config = dict(
    horizontal_flip=False,
    norm='rmsnorm',
    hidden_act='geglu',
    qk_norm=False,
    layer_scale_init=0.1,
    patch_size=[2, 2],
    muon_scale='match_rms_adamw',
    orthogonalizer='newton_schulz_5',
    max_steps=17500,
)
Rows from block 4 of a small image classifier, named by matrix and row number. Rows with one number belong to one neuron. Each number is 500 + 25 x the weight over its row's rms, rounded and kept within 0 to 999. All counts start at 0. Numbers have three digits each.
After each neuron's rows are labels from the 100 images, of 14976, where the neuron reaches its largest size: "responds to" is what is common among them. Only what is clearly more common there than usual is listed. The data: gratings and oriented noise at many angles and scales.
# gate: MLP gate (model.blocks.4.mlp.gate.weight, 576x192), inputs 96-191
# fc1: MLP up (model.blocks.4.mlp.fc1.weight, 576x192), inputs 96-191
# fc2: MLP down (model.blocks.4.mlp.fc2.weight, 192x576, transposed), outputs 96-191

gate.513:446515475509474519494511521471463468498509523510497475508496496502497491476505514470507501518507510493530539501470533506518496490510432521540537475504525515498539477499512541485483541518496517524523488508490513509482523472529500509489500498490507552493478514508542509493485506489456473517
fc1.513:523499479519497536457515526467514513545532550469486531501479469473494521482497469530537503469484493540473488496496471522497471515529483536489484493492470496464500535487510497504492473503502490476508483456520493493497531526461515506456484458485534502488492507518491544542517489522481499506
fc2.513:476555525516531494490508459478502501518493482474502484447485503515516477504497498492490568496452467492477521521495458483487485515445503507475524511478460494470509501506511493474492511474533423580493492492501520492503494511502515483546545469482499509493491496537505518515528523493504474504
responds to: square grating; stripes at 105 degrees; stripes at 90 degrees

gate.42:456480516464505466525574510454502513473460485479488475494502495497498529460539521527489457486489500528491508486525520532497483495511518502502518509483499518471530538464528521489509500532509455514507520488499517545477539496529496514525517457509496489486495483522480506553491472489487512527
fc1.42:514493512531464499494489491541464493568524492454522506448506506477475508503463488443548480509506472513523487506495506437515451579509484505485504531484523480458482482531457447545498541427489532512490499462523529509511511496497479505494494474491468509508498506524474487498516515504545462492
fc2.42:480488532523507497467495522490535532480539475473494477453486529504504506525474493495543509498517468461491506496500518574515501454512481499528521479493502452501523465463516548468500499508554551486468515488490518489450497469522524509509488527500485511499554505484469485501549506504489448484
responds to: square grating; medium; stripes at 30 degrees

gate.437:499488509491524505547514535478490569503518477542482503468500482534527498477510518519510481489480517517454450524500500496520497489492490460494501481487479500534481484505473502476463525465441498465503472513500491514545546512469472487482477546496480453548522491495488449488506489494486477540
fc1.437:495509504537495517455498513482504445521511524479543507504506521497499536508491455498488529519504518497530503496495454499508467510503469487526496495522568532483488496557514476529510480521477505465504539477517494501473488520505554466535536530490518485497518501505499540474505501462507523469
fc2.437:503524492483517524486500521514500521501477511442492477519481524480505498500491463516508522488535522496521497518476510547435496452459517456550452531507475530510542480501519500541498440481527491454500512494467482482505517486484511496513473517503477471512540489487529488504506460485552538505
responds to: stripes at 0 degrees; square grating; stripes at 15 degrees

gate.316:487523519483487470482512517494492440492533481507492497489520518496483502571482498515503465480518512504487486514452473492515483480512497483483472512533475514502517492535542460459505453518532477499495467545527466492513496518500525453500540489493480518512507481529458482485466516477513492551
fc1.316:488515477493453466476475481488515481474494467491507481499496503530462488500529462514481495509505522531509499537461502472531527538526482492492509514472494511543541536517526517489506536553541470466493519434469511524513499426455462504534528517544518502509476497564543523510472469462518508543
fc2.316:493523499465543489534508491503490439506507496511455486513513542482490518506523484477475507515521488470511499477497471483485477510488512521511518484464485558509513503520594497541513529521541528539450503496492501503512488498485519500492515484493438476525525477532537522481485506486457505527
responds to: stripes at 90 degrees; very fine; square grating

gate.72:535483461482499514501547490501509517489512468484511503524484466529485469517501499481516533540515517539470525505473462484486502488495495495478483511485508497495469485544457515507477523489486504520473524467503511508476514489521505492508488470508468543512484484475519530474480530502493503468
fc1.72:496471511487516514498477503541518556504496532480472548502498474526491552475504475477499479458490473504465495524506469441493517445524475518503535488507441530523506455513462565521457448499516499480494495469551513532484496487539485512497549479474487500532481539497491485457513514458512508523
fc2.72:459510538541483491491493481471531481532474567514536527482523506477511504498523455502457510458482482483503460497461477492502498518500526502507515476501486494507485510508538500501513467509508493472498500503546525492553494516482494529544509460502478494478513515500492479496491466472458495525
responds to: very fine; stripes at 45 degrees

gate.543:499529519504512493512503533544517511562512552487491523469487525465508549479489467468480494481543546467496489510556502529505485490526526507468485477475477507448522539483479519516474476494533490492453472462463498512509538486483519508492511486520516480499483506474464480469481471533480537516
fc1.543:517513501477526504449516497482479518459531510469473523506490496481517529508496501462516495477499466521479537487468497486474498470499523465508537533469468537486480512525478531540511519521532504508461523506518507471539506490466488548494488434483485462478512494467443549503545447509503467481
fc2.543:525457494462509526489482485471471482486504501463521499525494501509514555444490527520488500508505509506498514455499524455486474470445569492493531494456518487528468475495496478531506483498525492494493504507479469466501531502489504491477480503498436536474516535512487475461545501516527498541
responds to: very fine; stripes at 90 degrees; square grating

gate.227:460485495530466517528501476483414523534549512500498499514491508518467485483460522476495516492528505515485500470517533493500517521536547501526522518508583491547539516516533526530480528492475530465501478531514477480469477537513518481506491487504506490504514535500555487494497542540528513524
fc1.227:464539499526484465499495502491531457522483451493444490465514507504497461494509504526521508511456497495526464487530487514495536489471476511494488498525492510459502486509445518464510524534474528497535511504481513527497512500504468505472535445484510512497490477501500464507496457500527536461
fc2.227:542490460529460465495509483493457518478538523495532480510518448534483491536491495483536522506531490512484501507479511550525488534496552527498514525471517528487501521497477496496500467513475537502495524477486481514466522493514483511477474535458536497525497497486500490467508496504471497505
responds to: very fine; stripes at 150 degrees; square grating

gate.440:475494495466475500516542488521480482487494506529470466452496486497489492485480500497517542537484526501473521494531488504514504521529466535533499481554493465543514489524509525513498536510492453484518491496505496470552502495520470510499517547559505519524510515519530542465523512449449495507
fc1.440:451478525499443520542500514527503496531490443487451501479537517490492514483492493480505506499497475462486514514508507491488533507483493548525570495505481540524464496496523501500477493520514486497492425531519490506524503566563526480521482511474464498524486504526468523516561464515542511504
fc2.440:534530464515490465504452556514489484524478489521494509507492469465511530454525500493515516529532485519490479530506506498492566551519493486487500503509539481518475480480528504552522521514488506529493515552495532462481481457536531484525527474505480507505508481472543480498480477564492553519
responds to: stripes at 75 degrees; square grating; medium

gate.17:472521507508490510547481500494503497521496501498507514491479500487526459480507486535526511501521536458477496542494488521471500556478536495532468516507522525510499516478488489485487519517484472477492472483487460471461480491514491469504466545514520503506505480543498514513536488458489474548
fc1.17:517509507496543532497531464489517519512477459523492498475508453547505515485493529495486525512533502514508461436426503511532490499480518536529542457499456519484541499526495519486521466479528487491512471527501481495503479445517533503490484551473503473494472490528529511549487520496468493514
fc2.17:493477499512520480532477487480484500472523566525496531495507468439460478503495510525484503483483457497510508497556485497475493511501484473472431477517488497480454500529498490486507462483512503544506509525473465502482514508534535513474486487453523504500560471527524502503535462470506525535
responds to: stripes at 150 degrees; medium; square grating

gate.47:493449524475463495484481539489509542477478489515501463521516513525524500514510489537480508466496468502490491494503494464512503449519524519519507507541455479480500556481489524460489454529483495528535463479528436436517461515503501526521514494481536498469489514513521517529476492487525523469
fc1.47:466510484463516481472504544527497483488451493475507513485509566511487517500495484515504486490483477523515504509493489510502481464509511516468508488535447516503553552481484482442499523487523512540508496490518505483547514499534487494480513482492490506468516532527487490487474460518502514523
fc2.47:493503538466491535530506532510535480482538496523477479503520506507471525502539483493511516456502478500517499518521457496509485495477489507496483531492505554482516518498519494489522535473499466527480526437490480473524496462501488509500502519495542461488502496441489516502460477482470470522
responds to: stripes at 90 degrees; very fine; square grating

gate.177:497533469534503488517504497534467511510491534447509539502510518490516499509489516502479482505495524498497485502498513502516490493498475472480491521549447519464509498480499543457478547521482496462509541499488503541487502462506536486501470517473489525485517490507510499512477550441474534448
fc1.177:515536482475513470472487494487527502445464495484482487497487462487493519471525561458521470504497552470510495500489489478523538494546522492514493496497469505504500501512487470513454499453482548518523496463504500499447544517526491504507503481540482515509496507459483465549477491537517531491
fc2.177:490454523487546499534490497522478510439532506501507467517506502467553515479502508506491489511520493513525528451502490524520495519519494507492492503501487499485516503479448518446499489514469509541518560500516465515508513489517505512533498532489501422482478493502479460505502516495519488518
responds to: stripes at 75 degrees; square grating; fine

gate.292:489534501516516560506470514474510517516511480453556508551459486495501523468511515479526463528508480502489516513485545465503494503520533472521500536470503527519498533501472556483517468501488479478508492496546503510477484535506504479457542473492481441457511486527490466487465493541501468478
fc1.292:537455466498498522524487523506526494503484497449521496493471463529503461520482535491542499513504484478530523497491512510505559495516531471497488498547520497518530531481482513520510471553505427502466539517529500523496503518531524496438503483497504490479500536507458524472548524478500455480
fc2.292:483528528485514523519524493479517497477559468558485451503517531503509475536508534516504502518503534490538501515443492513500533473487520527527502469491557472494512511510497532502514508544561496496499513517480482527514501486528536460449496518528504482506463492535480482501536476477552480465
responds to: coloured; stripes at 165 degrees; square grating; scale: very fine

gate.74:506482491477519498483486497487542510447487494515471510463501490480535489483504462511520476515447515538512512468457502523492494487519484473501513530471495479521500483492510514491485509531475487486492467483521477478454476500522488460472468504490491484505507504462471505518464482466471530450
fc1.74:514538559545536525526512454499517524514535517510452536509465493510509487488488495476511441510502486483471505485508491536505489532518540492524495500472463519533519535493473553543493509516490527491489494507485510458487488512523507478466517434545572513509483500471486466496534487518522504473
fc2.74:503499498514480457481481489530481476496519543503484534507500478497481512487491490478508497523535512519432473512494493505483551476537491478486454518488468464474534493492460485497537494502532525566513515484443505542499465524493538552492507491481519475465504500522513437503494454490544518506
responds to: stripes at 90 degrees; square grating; stripes at 75 degrees

gate.126:521538510499468509494509485468479481539527511488498506507471513505490516491501477521515519520514512527485533469515429487498500518433488512519497469492526536498504531509554481525502490532525509523505509504501473482475526494534494465507479473479477512491465517543481532472472483498505481477
fc1.126:486466511515468481486538544504457505504530463517430501433535491523446488464533505514493496472480480513532506479480519482525488496518528497525517518509510513502493456492532536499460536507449459498470511481498474479519509490529438514495496464516490461485522497506523499510500519477504489497
fc2.126:482506522481508526510508539514517519494492454509508498515533494519483484509485508480478508480505521535472465513479550479497503551524481506529499513538486481527491500505513500496538467486480528507545464500482510547536488444504497516492487503508536535543473484540467504506496549501444491470
responds to: very fine; square grating; stripes at 15 degrees

gate.342:546454498517466496480517474506476539484459497530523485502494464469546500495466483527490542475451503461500469467473543520489480540446531516523495516545488500510473503484501511506523511480455507516478460473523486519530517484511504483509498507552498488497474469518520532538443487474495499478
fc1.342:459491479526503512528522519497496446529485502475479534537512492513513495488452518518492483506513458514493486516479478555487486507519477505482495496489491503479457494440469500552511513478520472551542493512477520518501482487522515460529471453491472512518487472516503510527526488566528514530
fc2.342:551523509501517460459500536463521487517483467497491513514540519486502478506483514531475500497501490486464514465507456480521534513468497475490523484496496537500495462456500448490479504535516495510448512522528508506468490462501510487444494498504527497520515497483530486495530480458502459517
responds to: square grating; stripes at 135 degrees; stripes at 0 degrees

gate.501:494501475498492468514538463518461462509486494467483485501505478488489502473476500537448504464495517514475493489520511518454502477481538493476508521482461500519528537496528452488486503479540485491457447512523531498486463457552512487493523450519530504542462506476498553502479504501511485503
fc1.501:442494527486536542477538506518495536521520483495485526460507477482490530486506499508505500488475491533473486498509478478501466496495502493532468514441504464519522519528426478520451498484527499515469495441520523513514506462527520482475551478519533484457515535472539537478498493491521484542
fc2.501:477520514471521451496499477543450507507439472465463494496502528501461538494503536490509514501545491497509481480542476477509511496494534489450516460499473502521533526523489510466448477523493505538472489512511536492504502467465511500458523526565553462510506512505502503511481495533478524509
responds to: stripes at 0 degrees; square grating; stripes at 15 degrees

gate.93:505525491493478476481550465497497503476492485514486487521480517469436449480527462504495501494508467497503505491466504545489483511548487557491497521501496532460520475491479516493435518465466507536469458523479508510490513515547455517499501472491470479526501528459510486449515483520523513476
fc1.93:505507484484497492461471539476472524502487464552523502511501479473538484555495514434509489464481530492531490510514491519515473491501447466549539534499516467499517510489472509521521520505509492505504515521521460500484469512547490461490504485473535526491507491533518490499483516513518519473
fc2.93:484508516527525484472491486455513514490468506526541496509443485497526523518488524512513504512483481496518520483484595486527499480462505505463531508521499467503511539540527477516551510514561503501446483490491459505492490519498487483483511487493489518474503474527546463455486524488473476504
responds to: coloured; very fine; square grating

gate.393:511504504482485531493483472499510516489522520473522486481512513524520506502501502497518570494460514463514477482497506485490563496485490515498491492510485458523510478508532477459480507512545531451481464518539476480520527478514467511531499559487504481505484513492515516532532518484483493535
fc1.393:537530462471529486500519503487507497492488491538501518489473500510530512467503510483428497498458553502491495505543493541501458493491501525511516500491492496519509485530517513509496459483476528495483527480507515496472526558491480465471541503499528515530460459537477467553489506475498538443
fc2.393:568519520540534529486469478480478500523477494491482480516508496493484495525529483499471546496490497522485480526473458445485494502457547506488524497501552491477544487463480509479520520446453467462489477535488484514495471486483495460470512493464488522540504496482486509511491476462526499514
responds to: fine; square grating; stripes at 60 degrees

gate.298:445483501477539516450506498490488493539514494508507559466489552460519502512490459520538524512540566453505526525510489475460533532446498499467481499503528487491459480544491509467490518488540445490499513516503500516485485535523530455491542536536508484507502512524501505524496521494490461489
fc1.298:510480500493460488470490479509511504501491538452475464435482496511539469456510491491460520498521480491476489516519516469484497512540499480453534476488498457514501528494508473495495452464510525531507497524538523520518486482494498473541487507455513535465476560507498496484514453465516505511
fc2.298:474473489535499499511466488470546503491536473485481492494491531399522460467553507513498522498511515496499507481538486499506544537486482485476435496482476522485510519477466532469502552497480506463510497498507532515495471490505472490513519494463485524509518474501517446493532463501504524474
responds to: stripes at 150 degrees; coarse; square grating

gate.64:478477539505525532507512496528495533499509507485489492484509514527511507529502466502463460511452506520483524441484526465512499469482499501506506456486470504503506502515486511451528533528532487483517503515501468522483494490498484471502472536493456503531517493497503504554532460456471521488
fc1.64:461501494512466490445471498518516494495517505516458507493456468463534478499479481501499495499537539548494511493474471488478489478478475482503525456535472509484539455502479495486495525459498459491487480468463496476511518538502463499486501524534531540477521505490542535558468502534508512511
fc2.64:563449517505556508508528444501531534502515501499502494489504501502482497529514526475510458455495432527487464510539503519506510528488517521524496535499494536498493472542475504480495501507474506488480504517521507490514516500494507492493519468502484458551468497486460477461520530457486499492
responds to: stripes at 90 degrees; medium; square grating

gate.194:464501512443486468480495485522520492506522539479470500502468485528508486486448498477503512456543479525483474483490509483509500489536501492494470515513515503474459545460490441510462510469499484520493506490513508486471541469471460439504513554484496523459490504502484477489486554539528510488
fc1.194:517472518513497516534480499519485513504530441528518534497497571512449520531482497506503550479501467512512535483501463505526521493484507509481526484533493464504517457535506545519539518523508519493475469497518512524462487544475495542450548504491512516469469467498482549527485480516492534506
fc2.194:517498487473513498458494490465511517486478527434479547492510481441455573516536476519532462514498534482524462502458522501507498515530490442490468490502517499494486478504535480492500507488494516506494531501474477497486524501534529500503503481497489493503502477491497464489447503490501529491
responds to: medium; stripes at 75 degrees; stripes at 105 degrees

gate.214:507528490505496538507444508481534505507458525538512469510514572497525508504504515472486515441490484496497536491512481481514462487560505542495548531464493481463447483477510509487510472506532459465479512521513544505445530494494495517514495485502572506498506519515507482498500488493513509451
fc1.214:491538526522494502488538504518461494509463532557531463491518457493472570548527476453520475483543516470519485512553500477524507499538533541506560530486497494514480507508482458539461537508506535527500492475528473517506502496487529531482488485507513494489499502492486502460502484450508464491
fc2.214:499516468520503525485494462483490470473500513495505486506512532487504493519540490465502489535495524498469488527499513504476481526472490501442497527502494540465493504503517537515490491462530487524506469504528492547514547519498524481489478562501473534485513463512456495470500491502531491481
responds to: coloured; very fine; stripes at 120 degrees; angle: stripes at 150 degrees

gate.19:497493521497520481499474510526502522511487502475553507513521508490486488543479500489495521495452469452462442519473463516503476516503523495501553472473502500535475528549487449521473483511470468481477508551518494513554521526488537509469483492555549492499472472464476553521474521503469500480
fc1.19:511474500494524472522457504497498483519553508542485499503485494540488520474481519521494463483504503532510477512500462536495519478507491528470457483525550482468464523475490495501529486513463467486510494513519513500526492479533555525455525516499541494467497462505466549499533503482521468491
fc2.19:480478525489511479468491502479494505473427495486537429503505510477484487551512529494526550492523481472468517476486452518507492462478504511476554491521500484520509493513509528454493526471482448509503454507505496528504496539506486536498513449506474507493545517515511470503512482467485506476
responds to: coloured; stripes at 30 degrees; square grating

gate.438:504531528462491483547507545507491530514502490517485511464506525531457497493512472497507481475517516491516522476475481487491558471463512525513480480507525516561525497520504507501478478505508531503491517508443503508513471456481488504489478510498509564493521519534538459483456497465488495486
fc1.438:496472541500507507527543501512442536510528477494501485482488527521496506491496524487470486509534503541502536481462526511513538430492493522488543489463527523529496481575494480485507476523486505451504488490451563537526468468498505466433512474485515502499513470512467517474515496517464486506
fc2.438:481516445464491492477502513485456494501508528494507544487481524506520513506523495535507499484470507513482462513480502520499494483524474509457468493472503480474555476487468542515486526489448507517490446479483552527488491511581508515493550527465527497500538504490547498467505566498541540498
responds to: fine; square grating; stripes at 75 degrees

gate.457:487517486515550523499529526487509533530484528491484507457463481538501476489522501500481519460454534543542504499483491479504510513547455527480479492490448495497510461511551486473494508566492513464467548515503530473458493489514465464488516496553507482518551517469481491497501491468478516506
fc1.457:537523524547491484499454516462485486536481467543474496480519483500505487502507524524488500524532502561554531496498496440498482492455515525532529506516496504496468501504518475497508505519505513498520472478467444461530502515492466538471495528527470508463494488481543545522436435482546471496
fc2.457:494528534446477502512510498537538514468542499511524513493493513549473484497526499486515502503512502450452525481509473507481480478516501489486471537526515490496516480498490497518517493463463504515494503566492501514506522515497488504522481520521499508468495536515479486495514476512506513497
responds to: coloured; scale: medium; stripes at 0 degrees; stripes at 15 degrees

gate.188:453463511503523506477513511454495460539496517512493506543494524496512477506494473488485476479471523488451532494487534517469488463491509483502536478516539458490523517489511477502495473533458521580485467504469507546494508488498464521470499463501507465506502523498495504496508471454519492481
fc1.188:494517467473536509446473518557489473455491519503510502516491522477510506476463538481468464514505483462511491501525469498485506498480440463495519532536477484478472501520500464524486474549471480518493532554537481466501469513506516458521498509553467504523511486532420507479531473503505533496
fc2.188:448507523524574512516525528481505501461539493485501499478495512524499507544529502470511473469501524490498473524495524515481498499517489495513501524531491488498500498468480455531471516458537511504517502527483536503488518512505501534507503520505499534475527462505482522493489446430498491504
responds to: stripes at 0 degrees

gate.217:520483486489496545519520565474514487507504486523524476483512512482503495540520491505504503516483466520514497501549528529559496506490528523462542476534513526500454479504456501482505505515533526497447500518463487547506512482451516497474547503522489493502520479500485509481453438491493498494
fc1.217:510498493518492495500460473461502506497476510525481479475465534528488537545505521456487501477466546488449518463502484536494485504532441552508472498479560490483482537508500529534479520503514526480511472519477475519533522458514484480508509470487505467524495457483493493493470543485468464506
fc2.217:486507495546493495495485459496502494480474520528487487508523517503533506494466546507512478513534517556514511495516471503494456480502495498515505517516535519482520543456464457502464469541449476459515530499466520492464506520463511459490481535476517462480522509484482469489534528550495508474
responds to: fine; square grating

gate.332:471538530504510506491489501495468541522492502473535508527522491503495507506486506523510481505539519491514497544481475494528485486471519471490468512495433473460478516498499498491466536464485520499480484473480507487463494480443465473489491556487540513480489515485522487506522442537487515529
fc1.332:486480477484516510475489492511516530503491504516549494511494519506538501483510439500498535529477444529517498490477488525475467503498511510489551496506494492515527491440538503517533567503484502466456453477491434509539520495516493499488482522521503554494509516534522488510494503478517499509
fc2.332:477518483490491538529438462485515487498535451481502521527502521502536516457477486501528520500484513488479473504491476473479520530519518521487510473500475472536511529510529505529502503464539498469456488429485467480529508449523453478499538508520508489496486530507473484535450534491512544487
responds to: coloured; very fine; stripes at 60 degrees

gate.52:487447490455476510516531535521474488444519468549484518474490478484490477488512498462497518458521478489480468466481536516437500496506523482513504528516495510497479489493493544512477514539536497531506490508451483514493524543527486503484510527534518504519520505506510489475499457513459492477
fc1.52:520482535522509455487483515502480529484514484480509502508496526518498544529476477546506507495463445498516519526478510446475507495512469541486553495507515467500474494490515563514486490487488471487474493512493522525504470491543523505549506508514541503516492473482480457534495486482521531500
fc2.52:527466448510484512460524502496525447531525496509521495506507484481481509458509494485512519508487467481491483466497481463486524528513492500471464495476483520468504474517495497505519515529473520484444536478508512459501514492527497483524499463509527488507522493495525493480466542501494508462
responds to: medium; stripes at 75 degrees; stripes at 60 degrees

gate.569:523560517505533524494500546521497445511530496467508489458459495496508537484502453483501524490486483526481462509458476498539533482463493506443511480517505506549502506556504473494506488522516483490529473490492508491517545487518492510468468491528487488493471521510506495493491473483464481502
fc1.569:549499492494505528494499546475480499482476485495510568485511497425520503515488519455540532499494482527557500508452509485490538510548485479470484521502511511529497481479502468476488521550474483503528479479477521495502496501558476482503534481496530495561539492514474506492496465531466491505
fc2.569:488506519496484508488524491462516520478512519562507461462502532571528534527488480466480562506497515535458452521483509550467511495528491517475488524491452551467463494549491555485502527529540515496522538497513470479538485494510528483518468488465473497484508491531501519509524481507499501512
responds to: very fine; stripes at 30 degrees; stripes at 15 degrees

gate.48:519514495451514505506513485534472501525506503486459494528481450523524494456480494475498530542467492461465468478492519494515496497496532490522454529524537496517457478506505479511500471555505540512451529496490545532523480517480451486501505530501490477513463506501512491481464492489500512554
fc1.48:500530535564474523491507499530472490480482502488504510516485488510493480506500528476524485543543475539491515458509488471515533503501481470459516443478481471527527501439518486492519548475476478477495527523482467516507483553514525455470504493493553518512498511482465523555493456486505470531
fc2.48:472474505525529478504438493501482497530448484493522528499472499467545476474500474484529536497496479477501463492504480508495513498445478471537544509568521508437528501523506507523511466496529526519486496514526490456522487516504485520515504490484538525513509502549535504518523478513510540537
responds to: stripes at 90 degrees; very fine; square grating

gate.378:468535489528458529499527503514508475456494463542501425469502489503455457472527478485485443500471469469526486523529515488546460525506514488500519524502480456522501474448502500522518513500511539497515499498484488510514482506496512460529560533531516488497461491502513491543526483524492486530
fc1.378:494517537489505477521517571483516537546519539538515503502507509513509519496515503488490499514492483497514506496505505463502498494500488506469430527459548456496517496501495491472515491466506516534522552502517518496470500513520515474505523525525505456502522486471507521498505513465475458464
fc2.378:493490489464524531513505511484511532532461497495444526466528516517525490538466502476514514499514487511490492530488479473512477514475498509516494531504520526516484529530502537518511523525507487497477466429494532510513479490523451506522487509496511553451448485524480513481498518535505503473
responds to: stripes at 105 degrees; square grating; fine

gate.403:469509503489522533491469496462481506490467475514499465493515523505479504532485488469523514497513462534502478448475552534485500494490484506458471512491475460519471493473438546484508501492517498500476462493506513506485465537464442486489485551502512506486510486563469419530470467487539520504
fc1.403:494535496465496516502503525495514502525517514477496518510514498498499484508543446571493501507468497508550528478485480500524555467534476522494517481568513505568493473512530477475511490454513496542468456522494472503522490474528492569493534482468527509503507502479523537523518442500505491460
fc2.403:520450482505519504506503506512482526499482510486486486517470538510517546477494504474463515491460521496513499521493528521480521518467467521521495451499524507449533460477487493528498466479464520500503482482522528518474538524512458485473516532512546494505486487488502543488485448495508492473
responds to: square grating; very fine; stripes at 150 degrees

gate.90:507510513475482469496499504516498469527499482532543497525533521538536489533495474540500509481524501499507464533480509465520469488494521482505466464494494490461485470518505512519482517505484504496524493525518461529529495488443541515493523500484502526533455470454540517473517516506503510498
fc1.90:493490484494511499455528508491525471550492506475504464492507492517532526497491528518495561439516521501466441480464464458520510458466508509507497466468524535497524472505501489546538519511468539474470487489523490538539523483473444521496523512507502512477512484492511498457468498471532503514
fc2.90:554514503510494497501460529496524522471501502489498535440497477489527461506507471505467452516490482498492523538492549498499467490500486569495517524509486555481448486482450480496491472491519521489482537456511532516502493502548505467489517515500526475447486503490475537490455517469465467493
responds to: stripes at 90 degrees; square grating; fine

gate.57:554468485496503501520539482490501538458494473515506505502476504522468492490522484482493481475462559492458491516547487503545508491448491504523499528553483473469540520494473507480537488476488443471528483536499511553498521508525481496498476470475455486492522509523517503496481465501495506488
fc1.57:543461500472482557503488509510471512501475510530522529512512518518493481530529536535522532448479506511517497491502548510483568512486520514469518511485473459522479491483469507502534520514489430493520484506523486509534513469506525520504519531500493483471456492463488485492517537527509513504
fc2.57:517503484517514554489462473474498524524480477498547475501542485505477523461463476468575515560536485470482487501484547513544494536507487503513487512523536483475494428506503524502489544527517486552468533474489498456509424510518495518519521527521522497520528471478528520446520494544503521508
responds to: stripes at 105 degrees; square grating

gate.260:494504484482524448465484500527523543488455488470562514473495459475480506531518486518504509503522523490478479493534520521532490529463466482494529514503459516516459524521476496503472461468451500509501540559541481478496486468508517499486493525495493469463480470479517512515505518517519534491
fc1.260:488536512538478474525488504508528502503498483549492487528477523484502489516468485540513487505490541493480513433476543533493496493483498557492468460513529495477526507538505521466474526518479495514496513516526457471512475471498492467536511493529522544470458475508464496494462493486462515517
fc2.260:504505483501469539564552451494443475494494502506531491496458503469476522520515523525452469494507526502512474497466488513483494511469486525537515471500521499565513503478505494520487530462502481490494518500503474525553524530501486487531518502518519540499481444508507488488503458438462498498
responds to: stripes at 0 degrees; square grating; stripes at 15 degrees

gate.313:524512523417515486511500492508436491458523525538511473498487470475475502524461534523522469536513458471499484506511530495493501463505503509530471533527541475503471532481557488493546507505530537517479491462535453503468482526510483481507465505483465514474493532505542528515485502512526523493
fc1.313:517545486516499487503514493512520510490474534493471502542517497479489501509516499510532520501524461508521510486540495477487462516471510514531472545471479521495458531512486484519497501481529497425512469499435526497542489451540524466536507490516519504500504516474502475485526514485545520513
fc2.313:491505509461511497520452553514529512497490501506515502492489516486488485518496503498510499506532454515483525544524480489525517552510492498518462491494498503458495498503508532485446493523502534469489494489499464531495529483484476534487478497476538442543508465535537513509491481448518484480
responds to: medium; stripes at 90 degrees; square grating

gate.25:517495506528516511458490490539508529502497509475491479508504479518507499521480496529510543491511474537440505525478508512554506500513473503487501493484530509545507483438468543505490500518531468494507499510522472538458535453484489536483490458545556495458492473496514503542482491507491442511
fc1.25:483488509534518500497480517521455550500523538533509515486488484483544459512479480492483557539507464525505510458529494500522526522506497506488440533460506511490494505476470493498505519501509465486508431483490487484476503461514500511451498457521484477498512483523516533542490492533473428548
fc2.25:513488495456493469491510503512442493518576513531495538473527555509524492451493525515481523499491511539504525523491533498510487488558493513473455477454483502493535533494536506512528515440492492489521501494502474498505508539534524469505457477474508529479531470510479491527498514430529479487
responds to: stripes at 90 degrees; stripes at 105 degrees

gate.199:486431525477476481479564518466522496503504568499500481482455482504523532459521513502517511478484479510492461542509494527499516533452490491486504472470510483468500490484505510507507513520505493478457501505502435468487503519477522471500522498484509434496530478510481424509513504517552490537
fc1.199:466508496500510466515490470516497501542481509476522517515474531509486502516466506487470541498511498497473460460523490494475467534478476504548483513515484539485480511506507454502518502532525475478507458507482566499484501479504586556519558468506482474518507518505476523522475494508563523517
fc2.199:492482541474522507506533496464523495488502496481511490486455458463514501483523421500509517519509499478492465513500488548491485489524525535509477514492503481486467491524515453527471475487458503471498484481531475483498524523486490449518447486480487525489493529516535514488514485426472463490
responds to: stripes at 0 degrees; square grating; fine

gate.78:499509494476472453489499495504522566533520512549490489496558491505489514533505511493496453507470517509472535461496463505507500522502500495499469483530442477519507493487495535569491512525499456504524494498509485502486517491537506470463487464488508503517515473523531573549511532503505483529
fc1.78:499515485485473504489495496541503513502472512469556500485478486498538505488479510478513494482488495485541537489523544497490452535483503520503492460534514499471477488494549479551479514532486507451512486517520559470508446480494493468495502523529493413479493475513482500500463488523508499514
fc2.78:538466462489479520507506457498506492486512525494542501497522504510515498478462503487456486506479511478507502485492493500494485521497466475490475498505504527526467515527462479538505494502474525475505485490541486487529477539494467509489573490475506530492489472502532468567498497514489533501
responds to: coloured; stripes at 15 degrees; very fine